config = dict(
    encoder_arch='quartznet',
    train_examples=78125,
    n_mels=40,
    spec_augment=True,
    loss='softmax',
    encoder_norm='batchnorm',
    encoder_activation='relu',
    encoder_kernel_size=13,
    text_encoder_width=128,
    text_encoder_layers=7,
    text_encoder_activation='relu',
    text_encoder_fused_qkv=False,
    text_encoder_inner_norm=False,
    precondition_frequency=25,
    max_steps=13600,
)
Rows from block 5 of the audio encoder of a small contrastive audio-text model, named by matrix and row number. Rows with one number belong to one channel. Each number is 500 + 50 x the weight over its row's rms, rounded and kept within 0 to 999. All counts start at 0. Numbers have three digits each. After the name is the row's rms in percent of the matrix's.
After each channel's rows are labels from the 100 clips, of 14848, where the channel reaches its highest value: "loudest band" is the band of the loudest frequency at the time of the peak. Only what is clearly more common there than usual is listed. The data: single English nouns, adjectives and verbs, spoken by a formant synthesiser in many voices.
# convs1: first pointwise conv (encoder.blocks.5.convs.1.weight, 160x160x1), inputs 0-79
# convs3: second pointwise conv (encoder.blocks.5.convs.3.weight, 160x160x1, transposed), outputs 0-79

convs1.70 108:509534484499475475577452473576363544469438493451473563467576557548462414522489536552515555535505531517450459574476587488446502541447640505446466551488570517365512499556615486489544594484515451549507451497507568571527460535579514490516571513
convs3.70 111:470503489506447503480563505506411439469509606467496503502527501463672511527555588497395469564509508540511438557467513492498591431393534481464492542465526552479519555465479549473524479517468465423552504617503562462487557438595511508488526427
loudest band: 500 to 1000 Hz

convs1.44 103:504485520478421359382408509488523488510536425462433550594530503441483483499430487486489457496528394488508481560462492488576598455414433539524494479532483556581447549675511464624489455496499492519508480457466484400434532492543407510506482466
convs3.44 105:508497457440476528447572430485537577465558592602496449540453540550469562486448510574425503397514470449409362426530505498456448516487522583439493506549530467507586478415460494492499519510462502414437461528513486523533436365481603453427535489
loudest band: 500 to 1000 Hz

convs1.73 098:500584557460491581574514457483473427493548430512425504485496488531584538546555523557547479528581477504549466562362567457655486545519594464488492524382590506499542546465514498541496506575503429568494539505513511485448516498463509550472575535
convs3.73 107:493546381556522548531483525438489401469585484471456511484471527545419520623462466427519502528516503451485436535434508457595523409539484464487642537493494503455531526391493509470498479505461568480555536531533534482505531554476492545513501447
loudest band: 500 to 1000 Hz

convs1.110 094:495478544452494581562550487429560441515543444407547447526548518476496431517556511490502506575537551493606479556487522524484531527459533447541456483452501570474477572504472633500471575511526486550464486621508441445504539488443475520531571507
convs3.110 092:495495569433517586510574470520484529493477563549502530397460541502484510532609545540513498473532518556565467447413475498557458523503509470429571453527462548391450445559505475496509533457502482495534544479452562546507485440442570597541542521
loudest band: 4000 to 8000 Hz

convs1.37 104:422379425503468396441567513476447527507443477515464499587454457462427527502484390514598421519554465404468542516633491453513511490428505570452537551558458509395493480464482505506521523481513414499492500514435546548500506512591501537596447486
convs3.37 106:492580548586561430475518487496559557485437542469548568446528531390516467498497600542502471487509408435506533497472447452498407497631506458539516492438486468538495511492512465498575548474464473466476536512424458477516521527481469507475443495
loudest band: 500 to 1000 Hz

convs1.156 098:457586603565568529487527499544511511607414450494590489470487567413501499485513475536520543445496578449545527542502462547484422502522492498493487455541572474477570523490353542531540514434432525490571509459479508471562473421504608576536471522
convs3.156 103:516553516460558507431519561480481547463457520485480576497483448446444530467461516471563541532543526634481565457448550464519561418515509428615490458557490447411410581534560528519438549430445484512482440563497443576545480528493512504534452553
loudest band: 2000 to 4000 Hz

convs1.153 100:571440414461465503515519490565508556459538422549600463488571427505362493467489515492450520515484553454508513468565603458505435556611431434489500538508466491524507476589492394560569483476523561552412535479439415481477573500535425561537510517
convs3.153 093:545555563502499516404452522595498488470446472496387537531499458522526438571403495541437562456355449614541461503543454404524550427521520567502504422600542500454534440544499502442452589500535469605482453485531471491464421537576548502466496478
loudest band: 250 to 500 Hz

convs1.143 102:503498522536475501446549572531482475540520505508480445552503540453369499495477484521534453395525506568508448461460498521490515526438538496490585491370467527500499502466496540510507451555558509442502475590355548399473430489523581558613448414
convs3.143 104:483609479509464491540567584482457471515491469639499616526526470420469443472534462432494458544551491522469547492493558467531542508540483449490470418386457524567474564443404401540456525543514502508575415514515452528523446483562494545583491481
loudest band: 500 to 1000 Hz

convs1.116 102:432460503427499485474496537481541578619576462429515531574445444466453546552462483541514514490529540473566633479482380526470483508572531524476573483447491488476488475526517452547503550417557465466509541515478546533521517482415526532431556478
convs3.116 108:489551593497510569489480540485591458510463530545538548478539440516441549510567528390553566491551486537544545586469541471516470447460516469502495514424505465528431523430551435487554374473501624533533556520489501557581495535541444442524423594
loudest band: 4000 to 8000 Hz

convs1.105 091:495543432485401496523544499462465511477526522530509486570533414419545558607498506502525507482575481463552477445481568466477508545564484539531571575521480500533591466530444481396530507550476509527512530501445465465435517481536398571567546496
convs3.105 085:466479511486533372355581515527473558563478564443473563583515477473436454403509505469532504459397424531546442532497552463518480537551454544599489538564543499547496432465484557504593546442526365498492482564503511501496512500532519539533461534
loudest band: 250 to 500 Hz

convs1.107 106:521539459500468472489529486486438504483436557450410598524481354551545468462503521482497474546460429548463579530540501529534517572454466460525526377493474565418581504463490548419490580471445515531475487410536595538569571530571525427502472514
convs3.107 101:542491474468450555567567492481505533500465477617430502467536511532457443447551448459502512515480454469514488507595565570526499475472476530524516439466609501481597460503445475491432508540521507541442534520505450568509507532568527423632548546
loudest band: 500 to 1000 Hz

convs1.64 096:447499499574509499409459548505475505575481526538536438479555543433593443478495452494433530589444534500496524489555576473480480491440553558511510498475453543526430451452605491439556560561485506402470546390477415514460527583585451438502578484
convs3.64 100:576457516599414507494450546528574511483478508471518532508579457459418529482524523556576438549525456535597504436388569414537562472445570518543528529597493564463555501582527593516511537548415457485520480545447475590494586511490454496523422473
loudest band: 2000 to 4000 Hz

convs1.155 100:559563526555479583504546522450452565595403525559544473471584525461473499475496433528647525539504545524404476498527466487464555402548476490521543418476441593464465426524521524528501469542566537492502434508610499568507533511519473469496408481
convs3.155 101:477531441462507512552576485576467554522588449539403541462484596405541403480568515547502523506472451446470475559463513454521455482479465474520530481547485619471581481565528499479464442403435429473443510437508501552549503592481477430526430373
loudest band: 500 to 1000 Hz

convs1.81 103:519448489518448477545507576537373479584549549550475557457523470491566547497504440463530459528551503499493511493641548471495540479541514518557454525497638551556495452575512448493466415447432361497551564512491423537494516464511454490506613566
convs3.81 106:508524409529510479562500499504538408409608463464507591485480496499513606596544475505442468476529475478490518488528500444451442502454495610526478558426466463657460385525463500447512482604504527460459533503471422478533465490623501558409505470
loudest band: 4000 to 8000 Hz

convs1.145 111:442434501557465458477507589535550489473451406544521421572502507517497539564409419507514515440527516457569519447525499543511587516530498499430468543524430501537376481378537458565510544568537485438533454524428513452502530523643492412430557429
convs3.145 108:536471437394488472451557441484403494491493404604488570518440508410530499377487580490573539480561496438604497548503434475544545488450522530554496401519544518487522423485507493483421564572483492523466526504494526511499619451476476467538532472
loudest band: 500 to 1000 Hz

convs1.67 100:469467456504500529435532472527432577530502444511424437481514432451479476524468525564496441584451483481407522539493501555437601464492488469455453471549455458552560492430474489405504496432507449405486589599503427568502513425465488510591460513
convs3.67 112:540505543515537461490450494501495458468478557597477511494469528446630472412566425481561549481465465521478513468442515530535470524464496481453511548469414566531539479535404459578524431510488515433516490531547539541504431479458447484511485565
loudest band: 500 to 1000 Hz

convs1.97 099:576538487510498582523454465555422547557504581460574521511579509465463470525542560476560470527520515567470522397486499521508590525450509552537517541594470478461531581458447472445519491481494458494488541513469459480527484445558479542511525505
convs3.97 094:487528558424438417530437488459437474355475506446523427526506498512519437512424511491436483510530574468448508458484548516522465427455436523406497575517516594491535448543519571502451512495493444506493553490542522537491528548540477480348459420
loudest band: 250 to 500 Hz

convs1.146 093:556435584463544446514468456414334419479522512485546558455502489478460512455440481452446537551457523464571373494483520515468449502473558526500519461544547509461455531502534472485535553480434475423420454548410464529505404458500599482428505569
convs3.146 097:560474442540550559485498606445511452578657538508575489566483590537509481528486581508555568504458430535435511513561513578527455520541511515580540481456534586546471563456497430474496485475480603530636552565519562381513556569520454476474467510
loudest band: 500 to 1000 Hz

convs1.18 106:474509413514493532468455616519557522462537507430541424525392544485542506459510535532576492505504500468512545423487556515393510490477529469469537529481538555523496539548550491634464420422410476497560489514577452442538508522582518501562554538
convs3.18 095:494524509525395525510473519491522534557447544522426416563562434608537560580482418567433497429454416504467547525558577574535433587528507541487527432481481504457493478429430418438410553461588469490548532532509456540498478471550454590545534463
loudest band: 250 to 500 Hz

convs1.56 104:537533506378517523448504409433549511530455546469498453476550533539468481586597397492506466480474508425510513502512445522539572464467492510460440477502454505487460575525482458474437595484516453589551462467537440620445460492513437414442494448
convs3.56 099:508492531390484478450448478568487498435577468485467535490531478515570483487604465402502493597546418425532493505521575490491522475526516462483459507495554448466416544514577529514528616541478473494455499495510424575510460532527582530540475544
loudest band: 4000 to 8000 Hz; 1000 to 2000 Hz

convs1.139 098:436524546458466513513466461474554530477527552426477500359454502573485498533528486522505561543598525525486429473521497541502416533468452445512515558414444463431501503504632438516529520557425543475538499502461472541471599560543505551384500521
convs3.139 105:545512510549459501501465572471433515571487486377479518533480482510587507509440525541584491579475432435382511441617463536496511454508539527471468550499455456489482509566538466602517488446565525532431536507516559480499486512528469479462383554
loudest band: 500 to 1000 Hz

convs1.140 092:540464496473474502480515603524434491549574543540420535558523551613488553514634517446557492566511489502563485460519552482514492449449515429417474542583493486532590515444484475498487488454471552506479477555517476460455513493489512479487479575
convs3.140 092:386498486560539615543457489574495424520564558441560465497611488563563553522474547521445582433481458449613473540507509485532526462551498568516539470493461521506542442518451511467506518567505514465591559554505516573517581607512440549523566495
loudest band: 4000 to 8000 Hz

convs1.33 101:497414557517542510522602567433554536552507467540497514480545526511546478485420480576496487498514515482525432557494542521541472461494452510494492541546485563437398550475467425467526470386469497466507415465483401479534427540466487447458582501
convs3.33 101:561467470496461441561512415448518534493459436422515476556516445357415526437510458461380459540472424458426563490525465523529504494501435469504430524513459500457479374467503524429503551511441612494463512525490537473467523482493364452445454440
loudest band: 500 to 1000 Hz

convs1.159 099:528560504465491490413562487553555455512473393480471480483445421552472383467526394574512520562474465491492571480565440513516526561473512423522522477478581547457427401499485601527512434531474491531539587518427563471519459417577528544610440545
convs3.159 098:469428511503461498511568507509463516595566514485495449548519512519420530508459529615542514481512528337559586489545526487587455448473483420490480497471532550551562466445474527440536521509544509551589536455532511444500595509502479438384553531
loudest band: 500 to 1000 Hz

convs1.149 103:510500452598420489555429538542534547506594566604463476538496397509535492574546492444433511517475536544542429412529310567505425524572501506581446457498473490476488413464488505520504504507416518496483554503547540554513431473500535559511458482
convs3.149 098:578605522443446561434502452565488574410451623504463504620527549437553485522553514515511494487503440542482522449464537539447515500432511546496495577466468533420489486532539512491448452402498498537482613421461487519518503444529501518501491522
loudest band: 250 to 500 Hz

convs1.83 087:414453538549518498488471482518513530511453411416568534566476438481479543508517398502402512600556500547469539609464449464518454443570515527573513548437663398491405515456537519475475535494411466527461528473564561503544482527489506595466529512
convs3.83 082:500461479503495493523519596549512484573461514478485430593483510507461516506530521495546516556514594481499461523466432373524536514491489424581495446557558521563433412516586472511467490493473462522602466609529515452381491463521481532580522569
loudest band: 250 to 500 Hz

convs1.86 100:445563600514510563493484465473491533379429397465428582598444521532434599508518489455563529500475552538511415543446476574514492503490453610441562518505501513401520566500523488555497430523535526584483507549466454545521572618392440548417478547
convs3.86 096:505456493562497462480484618413440520590499533512514551457449467522530503506559572502497471485475543560431509503554585444527499376376539488412487494584485524532469527519448468493570376465536461505464446471432467503517447480525528414510441504
loudest band: 250 to 500 Hz

convs1.66 103:581447513586507555523526483491440595494450509463613451547452558510485502520462473459562576441423552552461492518565411441501530525435565454498440501446492497515390575462584498491474534511560428512462468441526504442455475457531476513536419435
convs3.66 107:481483467457556483489422438412492560462467454559502490516466431560497547483486514434521485376487446446585533495411483466535516524622466555576465502498525547578558487496571470554444473437566485376524486462482453418480526550573525598525459500
loudest band: 4000 to 8000 Hz

convs1.48 116:497319552567519390414513545400468514504494519533472530503511541509557530490524558529506582463501543514498554569479537498465543388495513442589452527578396492545452450465469495482489548542492504409442499462468634441507504570507492495475468550
convs3.48 112:446447538508487523488536515432512477515481572480519424477494406422483418524495485494507481556548542448517524465511513520521491434452512515521545442479422521482530604508490485504538601560446439454530485449503502475524472487445552609479539568
loudest band: 250 to 500 Hz

convs1.123 101:492418525489456530516507533484506468502482489529463566423442467518507459515489438465419490576552507500490456521379555453519551465459551511510387517464532510500466456628525484371489589576462473573459440509510514467366439545492421434444430486
convs3.123 099:529544558513585520426575471390519504504662488579480554533534529523459404511524510440544468526489546500463423507516472515514540485510462425496432573546505568454507428461511528595571558550575451609524528610507581521485478524416474550556504492
loudest band: 250 to 500 Hz

convs1.84 097:459527584586514396438510478486456540521548441531552621466466481501416536505517562502484515521462537448531414525544523517485510593455518468501490449545449550495457438556632533517619484511462451503533461491594543498460537495568495535523450622
convs3.84 094:457428440498484592467458472542472533541422538537460504462552486519343443563514491598445477481535561524542401499441563471482471466592502523534508535440517482471467538458560356514424399511505471518420441484533521519463472405495484543437411491
loudest band: 500 to 1000 Hz

convs1.27 103:497447568564487422485489478400447529517491561468454541447586423522552483473533516514586467501405534489551524574437469543495548495422485360428461552505505622581627521530513461392438600503449452534515501551535459464403515472602526471508566593
convs3.27 114:416416492481500538526426587501419495506622487537530464415488526571536439524519517625457556531468578472532484512527538486483525580411419548502405490514490488497490477498423422527495513457467544468478429505577468468505464475441510385401528522
loudest band: 500 to 1000 Hz

convs1.78 092:440466522422500423515505511474489393450446398494500512549483664481509509437509491429491516466518492616440443508448441445448643555486515467512535515542545495521516499485444474435488474534619450474618473604479556483522532478532531561464485443
convs3.78 093:479521488533504529517422443557457451492460525357512443522397475522538531489510495629468472537492481457469558427481525446610591455412523447559493552534478477582480500449515454469506527427491633502546480564482577513514480464468509578409477486
loudest band: 500 to 1000 Hz

convs1.7 109:554459484480490512558538489446471567434492477531515463480512494589446498472456492469512513482575486524508601499428489475505536536484394656512498488522598451496523443485413473542503567518457615436502471498568496619484527521504492492548456487
convs3.7 101:532536532490422529514482513577476484517602505476545540433550492556548473558451551520570502465472426454493556439492513419442527473557589405479529518452473487591513530441427557487467469463562380542421510597478517479546526518550524449452571467
loudest band: 250 to 500 Hz

convs1.2 105:567453431482455472518522520505414472499487525526530490426487534532424508498507495459528435469480584505508486417350491524557447534502577449525446531507440551420563484510538539459499494529429421502452519520566483551581499528483563551392454392
convs3.2 100:474512495523549558524457490472509481541447394433519532518570480520563513544520576467478462501527518533588567508473471495446522479589424543529493523556525595518472592469493478530439585518480518492511472529561399507555521543534547521472572453
loudest band: 2000 to 4000 Hz

convs1.23 100:449492455516510564446493495554438511483512514532503436488551553515440430487528495548483445400540451466500544496546478482446554431466516462473554444363462425383589483442424561538467487467573428426498491555510519470515493486588586451470565476
convs3.23 099:512433587532514468483482551552520506456577484430500551553519606497495511591537510458501429499528525451472510542458580527533567608475468481484539517486458531507573534516500552410530558410473566589487544558561523475485578545524544506541515482
loudest band: 500 to 1000 Hz

convs1.133 091:536557517450511522551538495561535483577536551531531485493502496423551531559608470483513526446497566435489531436593475458503566530573477554579485539510537501460466469461517466519479338461519516481358462498514544490395500464449570543586497547
convs3.133 096:504450500508405526481481503479452525542511533565521451486527466503477516570357440456502572508514449366497515616493500428574599573458423425443541489570486525514460555595560509478494443526484513432536496482503470424517416469566483489512523418
loudest band: 4000 to 8000 Hz

convs1.112 096:514498464571507558417580416476524528466488514571426484402479493516521549467477416502521438473494541446520439529541544546407489525547540480512461592453512494588536512518433541505484545554508444585428588584517456460560486575509538505514477524
convs3.112 093:559501507516567587519514483464472424569507488563444572439576596506549581561568587493451499470500500535511550563493524565479566510582461549428440435520473521434447466453537473512559515478482504466552581504488429524557584475382558516456485534
loudest band: 250 to 500 Hz

convs1.89 084:447534438418474506507490403536512455485517538382555465587481477469575470562440559525428484553480490544445493444514532453495484491439387450542454569478488426504444538506539458532447504465600403546475556433527529483534559396514487402510573566
convs3.89 091:448422411480593491439485416443691437469480506459480452404443551505520553507393442477498460578475472490564519555479508520567449397481505418465514507555441374421561508490410466461568450513544471487437480526518549539534450504559543540507475440
loudest band: 250 to 500 Hz

convs1.91 098:543443603562456512569510611514547524433467446452516519537432574579509492570593514506465523559537591479529462477521589501477523519490553446452424559611479555473465448554488522536584538535520520493535501487471512478485494452483524524423531498
convs3.91 102:603558529575462486509484553495562463497577504522557477628611550464514417493549478495400483489589570508518490496565489545459546577489501470515529605608539448562491445560445471535514610496544523464571484432548460532573520450447501539417530548
loudest band: 500 to 1000 Hz

convs1.117 090:464549504526442552529473476513484472446434457588552535525562466565424505444547404514458485432355483492486532528530448441494506455539477523559571496538543522550400461501427542523407544492451532506529469412532497539454490565513470374512534515
convs3.117 093:362511561420548492527393499441440503502561473503544495467455495535543488443567479538498464471403415517445520490476511570510516428420430541552398475474526420461505522529399465472548493488460477419482459419484546484518481517587594579493448450
loudest band: 250 to 500 Hz

convs1.119 110:459514475483507507522481496489326541501503532494577630506485521513428516472542449485530475445468525552482453496422405516466456518477504556493559558488501507530538433492400429483501440507542396518515530533454467510451440570449456486552486603
convs3.119 115:497479463490441460491450514540536485444432517587512572477523531498631417515477537543540527453469519472486450491507651474514420560529480484485486480540603507519548479456558494514451507489538339512440505371498583556470525424559512559477523468
loudest band: 250 to 500 Hz; 500 to 1000 Hz

convs1.90 096:516433528507383501525590567515465484346455530525527482565469548470490495454577413513509397499579527520493511584522538495495522527441483488481414568514528435512556452532471443413457451455359461564529583585432535486503466543466496456446493450
convs3.90 102:500514444508462492553579569581517474451486387557556455424516431472447540425551532469542500481554484507553504490521528515484526500532457498528316424496537541582553527506517591429612546533581531551590546492507579551545543422499536532358547540
loudest band: 250 to 500 Hz

convs1.134 096:449508591473515450474435539492503501534443531477418494529518497450557527474497519542527585518457469522534493474489392425468500449495551465522543544438502498509548494455547554491358449425442535416389496479464492585528525466493483529578497534
convs3.134 096:506590525507510511533425536485459524499521550477452588527488506493598490466535523566502418444512547477542502542550441405479495529503508449473495520577494435569598535528557508503549580509508516550502426470459551462526468469489450506509498558
loudest band: 250 to 500 Hz

convs1.121 104:573534471489513511577477462478509534488579459492517511588524464551514490473416474423460483533470525487551431525467543475690391488492412462466502497454461519429471502376554439498513471396436542442491457572512554496528532522510448610489469523
convs3.121 101:461494493492589483543539591478518455446464508467483592547368539458551469529533553473435410521558529502534466455479518546552431429482518509596481544659597547562500510515411522548531524499424403510413473498383500415517501486441572374526572453
loudest band: 2000 to 4000 Hz

convs1.138 100:418541434562512461438432454502474542445531544413517509595455510523361455434562552538423469575540471542394503552463448488540449465492523530497542539492471450548576560471574647535482421425473433463529477490606567500493395599515520473525470434
convs3.138 096:381572509400444446486546572499619486443496524517460512529502595457494479423469490465481508415572545468585555449551578449472550580488491434449482467513476464516529443432604431520487493512438534489464519463506439562527488472474549625499531458
loudest band: 250 to 500 Hz

convs1.75 099:480533459490565523439535506560511559458463540436481448456497520566468593530516433446504391563497494483426480527515567419505547449555516566474620516483485501405425494476538538567490519526569468444496401569364514585497486472502494470508511434
convs3.75 099:525535434471540481515428558497457557514462483468504564556590468459487447501518469458551550513524469562558457493523513502483518489503492509540499577532514467460480469400476363566434528542480470465606451519404559451575515472533465493521474432
loudest band: 500 to 1000 Hz

convs1.141 098:512391553564574377503484542507483467524488555544551486493511543533425559464531461498442537331548459518519490492527488492402443455372507543471512478568465510553560491558404559459444540507540536485460572540464433473573503416432450556546478503
convs3.141 092:464516466528490410522402505505590505531524544433529506447509502604461595518504542500416577487543571461456532427478544451513443514478510493410556530528586469535546488474476555465531527538493544455449502494485480513547590621512468620535516514
loudest band: 4000 to 8000 Hz

convs1.122 095:494525595554470474525466515476480480430447528522466526412405458500433578500594533552406473522538549484448455440516481475526397438499524450456526479409503563579530492455491574506562454522403435511503461484504533457540443545514493424499591564
convs3.122 095:531547491512480440592506620393440408530548471522513460482544529456435460532583520507446426458484433491527548544523400571481492530526525544528526479565482467611482383566521548556383433518409499538418439487493475417477536524527548529548510525
loudest band: 500 to 1000 Hz

convs1.65 098:453531478493486546430449543555502443468451465481546417436606548434470519570437513441562540497503406511439442538475559444432469471494472555532543510554508508449497572453477488526510551416546409461522497583565526433430419463518424605515478522
convs3.65 096:521553439575604502406515501508491564464562464544540571553562588548593518506432544526484496521566560546569548573542584518498505511576455455589511509509517498534503508498479593458501436443457642563466555485551572517503468556544538451559483502
loudest band: 250 to 500 Hz; 500 to 1000 Hz

convs1.128 100:448491498555577487525525558441499587513528500546552525571464454514581516525554506533493601575542448464539431519545459511555565446529523435481410481551494488475553554486490405637447465557519516537413464487544502500513512555506508496550505488
convs3.128 096:428528553478502501464542510475514449456608449531488465417443530588564537543507471490566434449438384500517470561543490606441568420430529533520496524454548428519592505529535525371472460421471460567531441544576586544568575499561540516453502503
loudest band: 250 to 500 Hz

convs1.30 108:486525505482457501603450489579532402516581525511537472496493528505539524589556463527462549621508405525539559562489465461558465561462618483534522457475552534520527492601458493529461503473395584419485581485401504571487418492426454533492503543
convs3.30 119:510502532453567561528466513479511405489481459437451570482423505484491530403487516397460485627396493536488509468511569455484511505393614471554425518496506451511571518500485415507410517456521524528463629549453495479490575495540507511504566568
loudest band: 250 to 500 Hz

convs1.152 097:483441530493585475492530469560403491409500467472480488486555606535468443504409550455387571504515497453620472500561605499451589572411500523427423467513544506470541480530499473529511427521549446559467511622528485510486492508541463528471552498
convs3.152 100:464487493523459516478496470492541482506484482521531494557514455618534521499440486560559506508408536484523537572442510492513402479393459499483534453576495461407592559570464526579472502442377528512446435483534528495491575573448597473553535430
loudest band: 250 to 500 Hz